A small image classifier, trained from scratch.
Data: trained on rendered scenes of toy objects such as cars, trees, mugs and chairs, 149.7 epochs.
Rows from block 3 of a small image classifier, named by matrix and row number. Rows with one number belong to one neuron. Each number is 128 + 24 x the weight over its row's rms, rounded and kept within 0 to 255. All counts start at 0. Numbers have three digits each.
After each neuron's rows are labels from the 100 images, of 14848, where the neuron reaches its highest value: "lies over" is the class under the peak. Only what is clearly more common there than usual is listed. The data: rendered scenes of toy objects such as cars, trees, mugs and chairs. In brackets: how many of the 100, against the usual share in percent.
# fc1: MLP up (model.blocks.3.mlp.fc1.weight, 768x256), inputs 0-127
# fc2: MLP down (model.blocks.3.mlp.fc2.weight, 256x768, transposed), outputs 0-127

fc1.44:124117124134123137081127181129170141123113126128128128124147159135109165093141103149120122110168094102143133106061166102166123131128112120087078122132106132173150130120127129137123138095142141159131140132098128188088108127140111157124152169136109116157123129133128130072117112115124104122133153157098182140117108125122134159151125140114126220132086149135128174122153146136130132143124
fc2.44:122140125164105151108126109138129111133117155092135136163130131174142108128125073119116144110176051124148128141113135114121114113151149119162115146112123108160135178126122105097139134117187096149125131060101107083124123117144150196122149092101138142158122128125133114086134120175106116144118131129150109123135116143123152134129143105177102125119156127070182101106124114156162134129124
lies over: tree (25 vs 0.4)

fc1.326:135128134126127132167128131124143095133133128129138103146174126114127128108137169105081170153131137129107132101128127135124137087121127131151135143150140078109129119171129134084105128169128149136126123195142121127115146127112072136107114154159119147108153080129153127181180139121147157102171120212108106126129116096181118128119128136120124117111143151134126099137138157178124090141123
fc2.326:101123124177099094134130176101145162150089128113102110076115088132079160151121133115117129097190129106151150171119138099108136123126109140131147140145117174161154123109147141183104134151129077135123128125123089131146101115148157141079117140130096105117107119081124145091129127111171148110127129142122168121119156147124135132148099136122118134111111134163122200133156148139164154109095
lies over: barrel (33 vs 0.5)

fc1.681:129123151144122126186133113116147110134132108136134108119124111144136128121147108149139122134118132149099111152085190132182145128110148124101116152114116133161108120089130138152122112134124117129123142129102144196137119120123117131123141138128130134153121087147147085058119109140141148126138134166130127135134128146122124162103138118132126143131125119130114128187158130128128142117107
fc2.681:094128147147100125121147104129124141093144129128131177147106106128176086139139125131122141121139092123136122124161113122145154104126131106140096127134149165147169117125125125115112109134102101093205127095111140136111139124133212173167131088127119131201080192137089135085101110149100113126125135131142126132129112174132137111146124115133124133132164132099139112121137078129188125121135
lies over: tree (33 vs 0.4)

fc1.273:147105104146181136126144099138139129152153114117131128129130132110160137094153128138126156126150145121099111150127157117177183102111123120084100121130132117147154140136109133122151096117148116127140124158117130141147124121100111133140138130135127132162149099129144125128121090109142127069181179212103129126105115189189119134183136127131128116121147131125133140131128124177127086132129
fc2.273:129129096155136141090123127131119121193128131119125166128133124146126131122117120131136171119134122122130122128136109130119164177082131126176123139156138097180126156078137132119132112075130066168117123103128147140133128114131157137128168131135135126147128096139113157086122087130086105128115122128108082133135115154125145152177130066188091143134100127141123124166142112127060066131145
lies over: mushroom (48 vs 0.5)

fc1.674:159120105117130154154133098123127077124126132128142127109172124126128147116211132144115133172092137131083111135095195105151161119116142140130111127130154147128131128140128101029131044137152119129126105091125168099136127126116128134136135090128146136131115107078152100113102131118119125120119123130168115153128130137118116156136172123122159126126131136117126128126141111156143131111126
fc2.674:131142122098128136122115102164105097132147127136154129122115139128113129127121153080177126129106127134118128058146104129133138117182107120140117144083123051139098128161105148146124209119129108183127128151130101126158171102125128128131150124128149112118118183125154134127167115094133132111132140171134132142110139144117159134180169165145112129146129141130128081123064109125097091129174
lies over: car (55 vs 0.4)

fc1.382:129149080117127130103098124131088139135099153120127093124192147134071140112164091186108135125106129148126128104105128174143137147098129128149086142133122087138086136116146101118127159105109142157106080169126080134141149106114132134135145128128127114092124125168126078098143125106110125118125133141126083144140095124155128166135161168128140137153128145139126141128104065108104072162137
fc2.382:123129118136125140154138120117107104160140094130134142102151126127127182140127117130138095125134168102099124126186128109134143167125116128139129179121146125145131132147108147143106126131128135174120146136151122133170124127105062076109133193144140138115104132186128085151137107123107131124172169131130129131100065142099129147143134141128128138119116116165081131164125126087102095167160
lies over: mushroom (35 vs 0.5)

fc1.393:112099134115138124109092136128149123165152113131121090116136132126097129115129149108125123141152084128086129127098128141125091129132127199131130128142123085144123150175092128142128087109126131191081106175109134128138098123132091119114201151153090153109151094128128118106162100092128139127141144142079106168149149123124132205099140116128128153095126118142105124112143137139114108137140
fc2.393:127088102145148114159112100135172140131085150133115118131152133129109064127165129136119148124090114132099086120102108128095120086070140163142116104115130145158138143117124125108167074121128119145069133145126159133124164121109112121192146095113141142120122089168121181073142135151120117132127109129129119137128118122138131121127092110158130149129145142110129100137137162150127105129140
lies over: barrel (30 vs 0.5)

fc1.109:134126100130133129129124190140146123180164148098136106130101177134123155113129127126166129140166096162133128091117132116127112153129153123120158066130126130129124122119126135137160119140132122185126102118121146154159152121129142128128174127114160123144145074132154154131124112119126131131134116139047118126121194124129133150129097132138059126167125101128142117130157141140131146148101
fc2.109:129132128128113148119136137091162120193151089093131117090083129150117132133138102126194136101115128112166086116125145102080127095131116101127127131124170135163170118103128105140142114126145117157087120110086169126099127146102146160167132129143125104134120119128136129056104118127099101124129120138114067119127131135129128133125113130129124136133120093127129151171131129125159195131113
lies over: barrel (85 vs 0.5)

fc1.571:127132139117131099145129171119124132116206159087144122159087151157129126138120136093145127123145118131127122123084091221121150147127127142170138130081074080126134123152146130129150144102129145126130126145122128122167129136048138125132161072128135146123126127095124133110160123127126158122138139163098092126133101110173172138147106134142127123169146152098148163132157071136096146143124
fc2.571:117080121141134152107098115141084090120134104134144183125131115119118124123129119117137106127156153125105093115166118134150103116133118175125126124116125074142052156157072147128123141124124122144150101135139158125199149131139146132140133126128127098119114192160144096123188101133145101150096098128139147183118105128088142132148138092143067129139118136125124079198118094128114136141134
lies over: car (37 vs 0.4); bottle (25 vs 0.3)

fc1.29:132138139156161129140129151119126130113144122115131123128129126124116169083148131118152103163138145169125102122144125154140180132126110108132079107124135176110121118121150076111142130129129106128137128138131156168102144157131167134166073073077131109139110119061129130130079127118133128131107114181107123104155146126135142129132079100129141113201139126125124123139139129153132098154135
fc2.29:123102141150114172124104069141085136099134089130145132127134132083118122102155132159078183121120108165101140092125108127130159112133126185138079116129110117139127133146111131123061128143103139119177125129135102126094113135200139131131126118131138149181158122138123149116171126124152101111173162145120140104128138184186125100121152134143136114143157145098085096076128111122141126125186
lies over: mushroom (42 vs 0.5)

fc1.612:141143147131126133132084146152130110132142134128127128129136192121115119139137121082128137106185101166082145092109122190136150092142131130134102134121137132150162116116161132078128149126114143111135113143126122131150123141081109128132126072143130149152135125138105129078159126132101133105133118144095095141118134149162129143157135063109104125165122130116126182099120107121144123118193
fc2.612:126138079121098087139126125101148101109169133080124133130129113094115086128135158082116123136093138108146148140128113139131130102124149128124169101134133155157129062108133156148126125137139150100131161111128138125139123121161159109111148118136130094110122178134114165181156186121144132119095102131126108108125198114122131114163051165118118137132129125147072161106137139137120145078161
lies over: ice cream (31 vs 0.3)

fc1.618:139168130097155132122079136151089116147132109158131126095141155136094132135127080131205137119136165127067104065130190120126167126104119125127072159091124114100127144120132080122142073146145154127128127117128163123097154123129136191126142099101152127128135126105141110107149096091107138104152126123143141097131100118117116132130147136125123124173084158137128134184150105104076125128129
fc2.618:130132122113130131091133101169125091143142066121131139108125115133122130144126163194129139117126159131132131129128100094089159118121119106109106102171125142130094177126126165125127121126147127128148117110141134135123121116165180179131130141136108143127141189123146170119156089122172126110104127125130175129164155154031150108123166135127122123142122122143143140123119129168122126157095
lies over: boat (42 vs 0.2)

fc1.327:163126128091125128157125163155130100158184126126148097123132102127117181133140143118180155182123112165131124086105135132119132129125155138154149116128127123137132105152129123134116084137104131187125099129106129155161189123123122185124181144122129164134183050113173152134136123114151170115131095160102112130124153108183129131084134137128088105144127125125120121143142144146091125141127
fc2.327:116151130122138119141153163091126130179123127093110093110077151161117137148129153113144083090140130131128129140148127110078128133123129126149128123160182134120174092108160162156127126160132078164072108126116056117162102125109126202100119156140104132088112127097112108083120107056131143126122131115097141130133173114105119123105116140104119125156136101171148143128118137148128143128088
lies over: barrel (39 vs 0.5); pine (31 vs 0.4)

fc1.338:165104143128108128114128172117136105125152146146125151138124129128126134139124134177127176168125114127152128143108121113147129129128178140125130136156128145145181109122126153102116081109117112074129101127103106127157122153109100040120177158120161123173093123169139178120123133105066143108166126149138103132111142153148123133125128098144132146080126104073125171126140124124118139116135
fc2.338:090181072125088134115124096115166086132142143129150141139126088112129137132158113145136165138099083121152123133109118139110064128169129111125147118172089127154101132167119095135127126112110129115145128129119100123168100108189171136128131138131092139133135174130131129130167161121127147127124140126126096160130128121132120124143152134133120126120128112147128128091129157147120165142096
lies over: trophy (35 vs 0.3)

fc1.224:130125131177131136124134191140134123117135121138130135114123147159137095122107131141144123129130129128072117128125136135137118107135158125055137117129137145130114116122154123143168064099172150154102106121089143167106100110144123126109167136129127123135141189147128095117148111135125123166120147198121171127127146085114128145114096118131148132145114113098098142164123128136123139141123
fc2.224:128125155136132108135126102150101121116158094148177175143117088138132180128118130128126086117130131078130126107146144153162157126107122127145093127132119138105119105127140147126125111149131099118203133114136113140118093140153150137112128135143123128172141177116131077140101049162170180131074143140124129133081125120124142114151154112126112081192112128122160143159154095122146130137119
lies over: tree (32 vs 0.4)

fc1.480:120122129106132157127127121158151063091131118147129125109156128106130151122107163147125164126122125197131133149092128133134151139130129111098148103154125069138128116149121166129126133078197169159122131123162130136143182109149180062110138145129126120137126100147145171156153130120100125126170120186140109137106142147143098166127127165130122126122127116128128127135127133128107090140187
fc2.480:147096130132150113167145087136101123172144128147129132130119122129149114128148129173139130152144132122113164130133145123116139113159134159114126172082124134129122146150081136133083118145090091132127124123134096172145125069129110110104139189130146133194133119160151140124129099174147121122114142178126132120114135124154118124133130112137100130121143082129146145143095110077141095114128
lies over: mushroom (31 vs 0.5)

fc1.333:162127119098129143121127122173131069094137129141128118111133185144115132113128119158145194129090161156128123106047135173129121120114157099150122139132127099116089123120135148125128142123139169133113126128125119131174192123128140128091116131127114146145126099142143126124134149124065113100106127131128120160130136158129127172138147156127136124168130127123129106120131111127055086146156
fc2.333:116093146141128117138129108106127154177119089155128128044131109140138119112138153116144125145120191093104117124132146120125112100124093138082105161114141115142129157122120195122122112114114116151049158146127122133140137137149073097124137135128152135083117124167127155124154125175128114125194127122094117132107088137103112129123107116121124165111141146143066133145133116096111091119156
lies over: mushroom (35 vs 0.5)

fc1.276:143131143157137152134131109150161126089120121163099152142131128103142136125146129177114128125148129146087114143125132182152133091125163183122046129128138129157130133141106129143140091098128131120127148152128137157166138129119070130170151136148104147177135099142104134049162122124126138119156127141128149182128105177198128150127108083118136129075130128117118129184148125141119071105138
fc2.276:127117130151121128129158109124130175127074110126132131019124084137130077123142117130129129115154165097117121076131124086127172123112129102130125132123135147194149153085137111128141122128123092134133131114123132192109128087127121152142108132136140109133100136171128149059126124206124113105130129154129139135128127129125146128126102097141144156129076123123111127174114112124142112140164
lies over: tree (54 vs 0.4)

fc1.421:149108117129113174124107132120115062123147149158121119129133126171111111141121129104131119116128134164121124099136102168126113082140133122131123131103117092148124131138107174127151130078102148183114101187122120124139186127096125093124164156141123123091147130138108130131158088042121093148122083167134115175156168118138134160127156131108125153122130136140115133095143103139063122146151
fc2.421:110133193083136125086129113148138119117150085111110099175118139123143145130123137117104152114175119109120146131177092160134181128129150128149124087126132147136128126137125133121126123091123105110215130087141128106089105172124081137139114127185116102163136147117128141128075089090120100119130121107136170109107159139131123126206162147176120130078143183122141144116129129142132124121138
lies over: mushroom (35 vs 0.5)

fc1.13:114123143127117127113121138159145150127124123161125109105093148115158146151148076139128129128185081177136139139128119133126140053139144138094116129112120127157146121120128157125127141106103134164128134165111125160151150145117135122125132138123129128160135119135073132103162126115119120116163115132121150145119162191134119144135127095076099154127132125111112139116122133127133124119158
fc2.13:097136109127126129130124079136155103149159105146107184099150073103114107121130136129084151117128134143110125144142102120121136076133139114136120128132163196188109130150131175123121120146109131128143119121125152135146142114128136128115106105140113132159131148161122165133164147113144139073119127131131111147125171147124124120146136102103138138122147131140125132126133128117132117131165
lies over: ice cream (42 vs 0.3); tree (25 vs 0.4)

fc1.690:176104138176133135130147130112153122123071123116128140178152121107122098115150163126149128131098129099123118082120195112139128143101134136134113119122100162115099122084145110122143091131159095092128130117139130165100098109118089189153139128116121136151122132105132076122143130137120130122170149137095154129127081092142127131093117117142129144140128155113117112137135143186124131168099
fc2.690:114118146129142127127129101095127184072074148126135116159136122105136096124134150132121093107088140040102127158128129161120156170110120121119110140088130116137127096145114107132133118130115117087148105139154138128138146065125131084121123131137125137142108162141103059107084108165116090146137126137133174181127113134142130126158125123166146115112145165135084128162101090120131093118121
lies over: hammer (25 vs 0.1)

fc1.329:134154126113133133109145124119127124101147112130105120113103208152149137129132123141180089119122123134141093131131203112162130138143132086108113136084127136099129118113128067137171140131136123129125123122108072131142125132044132130165098131081144093151133151084114086122127133129097093168179128128140145110114132128137129124117116132124121120140126135117150108066114109126112165124129
fc2.329:138123120137133116146146134126116129067130181124121125179128129139121150131148151123125103063098110120134082131155114133093125128120132118182135076154110144141135097143125138170122137133102126146142133134173123124198140086105144134153105115126123131116131134097115101119124146125116125178121125114152129141119156127154161092130084134211139103142134126130142076131109131149113129132111
lies over: boat (31 vs 0.2)